config.yaml
image_size: 48
patch_size: 4
beta1: 0.95
precondition_frequency: 10
batch_size: 128
epochs: 141.2
adamw_weight_decay_other_params: 0.05
Rows from block 12 of a small multi-label image tagger, named by matrix and row number. Each number is 128 + 24 x the weight over its row's rms, rounded and kept within 0 to 255. All counts start at 0.
After each channel's rows are labels from the 100 images, of 14976, where the channel reaches its highest value: "top examples" is what is common among them. Only what is clearly more common there than usual is listed. The data: rendered roads seen from a driver's seat, with toy cars, trees and houses.
# pw: pointwise conv (model.blocks.12.pw.weight, 192x192x1x1), inputs 96-191

pw.135 [151 135  87  75  96 119 138 145 119 128 125  83 124  96 138 135 123 126 146 112 145  94 109 131 132 158  93 141 107 163 111 114 132  93 118 154 114 130 166 139 132 158 174  93 115 134 121 128 155 136 141 111 174 134 127 124 158 143 126 148 144 159 158 160 174 139 129  94  87 142 140 101 136  72 107 162 132 123 106 113 145 124 140 100 100 140 137  94 138 113 128 165 130 131 118 136]
top examples: dog

pw.114 [162 180 116 121 145 110 110 147 112 123 115 104 122 134 135 108  95 107 184 160 127 114 154 150 109 110 137  99 145  98 115 158 174 113 109 129 156 115 140 151 132 110 114 126 133 144 144 184 147 121 192 109 104 132  94 149 113 119 161  99 142 154 115  88 139 135 136 126 131 154 124 118 108 145 133 165 144  96 124 139 117 132 162 123 140 128 121 154 100 116 110 164 145 139 111 136]
top examples: barrel

pw.187 [128 124  96 142 144  95 151 139  84 127 161  97 115 155 140 110 148 134 128 117 165 107 153 153 114  87  84 125 109 170 104 135 112 173  85 127  98 102 150 149 162 104 146  90 125 139 161 127 176  89 113 138 111 136 146  89  80 141 159 149 116 167 125 155 118 103 175 177  87 147 135 141 103 122 127 146 137 107 117 128 113 146 134 109 123 124 112 109 142 127 143 131 144 110 109 120]
top examples: barrel; crossing stripes

pw.191 [151  98 149 145 113  89 137 113  81 151 142 121  92 172 155 129  91 127 164 118 122 169 125 124 125 112 134  90 126  99 139 107 132 100 102 108 125 119 123 141 147 115 138 156 139 128 123 118 113 112 108 101 140 119  96 131 131 141 120 124 120 121  91 132 117 122 143 159 117 135 110 111 141  99 145 154 186 130 125  62 157 137 126 107 155 117  78 137 145  97 107 112 135 134 132 152]
top examples: dog

pw.16 [128 158 127  96 131 120 150 113 130 150 126  94 106 140 101 123 130 140 123  89 196 125 113 154  95 102 118 158  67 157 119 142 144 204 101 121 106 111 160 137 113 138 133 167 119 170 115 157 118 116 133 155 103 129 123 115 134 172 120  97 104 127 103  97 118  78 103 136  91 117 125 111 103 137 115 100 115 160 176 156 132 113 128 144 149  97 172 121 184 132 135 150 117 150 118 105]
top examples: barrel; crossing stripes; vehicles: zero

pw.24 [153 127  63 164 132 140 126 106  93 172 129 116  78 114  82 130 135 118 146 114 134 155  97 153  85 142 101 157 143  81 134 133 155 131 145 105  94 128 129 135 115  93  83 104 137 154 126  85 127 102 156 129 122 117 130 121 123 100 116 121 114 127 115 107 158 122 138 144 101  79 106  85 115 121 146 108 141 147 142 120 197 142 129 117 138 113 168 213 113  82 121 177 109 148  67 126]
top examples: dog

pw.129 [141 120 139 119 117 124 156 112 117  77 156 125 101 110 133 132  96 131 116 151 101 127  92 134 153 134 134 123 126 123 138  92 106 108 102 120 129 134 110 122  91 107 142 141 108 116 115 138 131 129 136 104 145 167 193 141 147  99 124  94 132 100  88 146 152  55 137 128 156 108  97 149 111 141 172 127 136 119 108  98 125 106 112  98 164 204 101 133 118 177 158 139 159 124 112  94]
top examples: car; vehicles: two

pw.66 [126 128  97 160 152 133 180 124 124 114 173 141 127 107 114 128 136 134  58 176 113 118 137 135 134 116  97 160 119  99 139 129 158 113 142 115 109 112 117 154 172 126 106 156 137 117  92 108 114 145 136  96 133 135 150 170 154 134 141 120 167 165 102 158 107 114 114 110 145 132  97 127 145 138 136 118 162 180 111 155 141 135 116 134 173 121 106 137 143 161 132 102 121 122 153 103]
top examples: car; dusk

pw.106 [120 137  93 102  89  61 144 127 142  83 121  99 161 134 108 108  98 110  82 106 100 103 113  79  74  79 130 107 122 126 133 109 117 137 147 110 156 116 135  98 163 103 126 119 122  89  94 140 120 137  57 163  81 126 154 137 164 152 156 147 129 117 129 138 112 120  93 107 175 157 134 120 112  78 147 126  99 126 123 119 149 133 108 181 135 117 121 134 127 176 122 139 112 138 127 120]
top examples: car; bends left

pw.156 [138 155 115 137 173 126 141 121 111  99 104  79 169 119 104 195 105  71  98 104 193 119 190 119  99 157 157 102 147 115 122 160 141 137 106 153 100 118 125 143 123 111 101 120 100  97 144 155 127 142 125 139  94 112 111 125 122 136 123 104  98 108 140 157  96  90  86 110 110 123 136 102 132 140 100 133 148 128 122 162 161 136 150 162 192 105 153  80 141 124 127 130 114 119 109 145]
top examples: car

pw.120 [ 89 136 167 109 126 128 137 161 131 100  99 138 109 115 119  98 135 153 134 129 115  97  91 103  86  83 117 111 119 162 119 111 138 123 100 109 116 111 150  79  97 110 114  92 136 109  84  78 156 139 128 141 117 109 131 107  98 114 102 102 129 139 157 137 114 145 173 180 123 121 129 123 165 100  91  82 137 153 115 117 122 137 128 152  98 122 114  86 130 121 137 134 115 129 109 128]
top examples: barrel

pw.126 [111 131 121 103 134 128 172 120  97 102 104 183 115 122 106 135 133 113 141 123 106 114 116 148 127 116 105 132 121 128 118 139 129 102  89 155 147 146 137 125 162 154 139 133 136 141  88 114  85  97 117 146 106 118 117 110 142 114 153 119 150 120  77 129 118 100 121 159  78 107 131 100 131  99  76 116 164  87 137 132 122 142 150 115 138  91 126 179 111 103 123  93 124 160 108 103]
top examples: dog; vehicles: zero

pw.97 [122 188 174  67  97 118  81  79 116 160 108 114 106 153  91 112 160 135  97  99 143 117  97 108 115 123 160 161 110 150 117 148 157 116 138 150 102 142 119 102 103 141  96  97 139 170 135 117 155 132 102 135 110 147 144  87 120 123 171 144 124 131 132 141 111 165  96 110 148 144 139 130 121 119 117 128 146 109 110 110 119 135 145 167  90 115 115 136  99 153 134  91 187 131 142 164]
top examples: barrel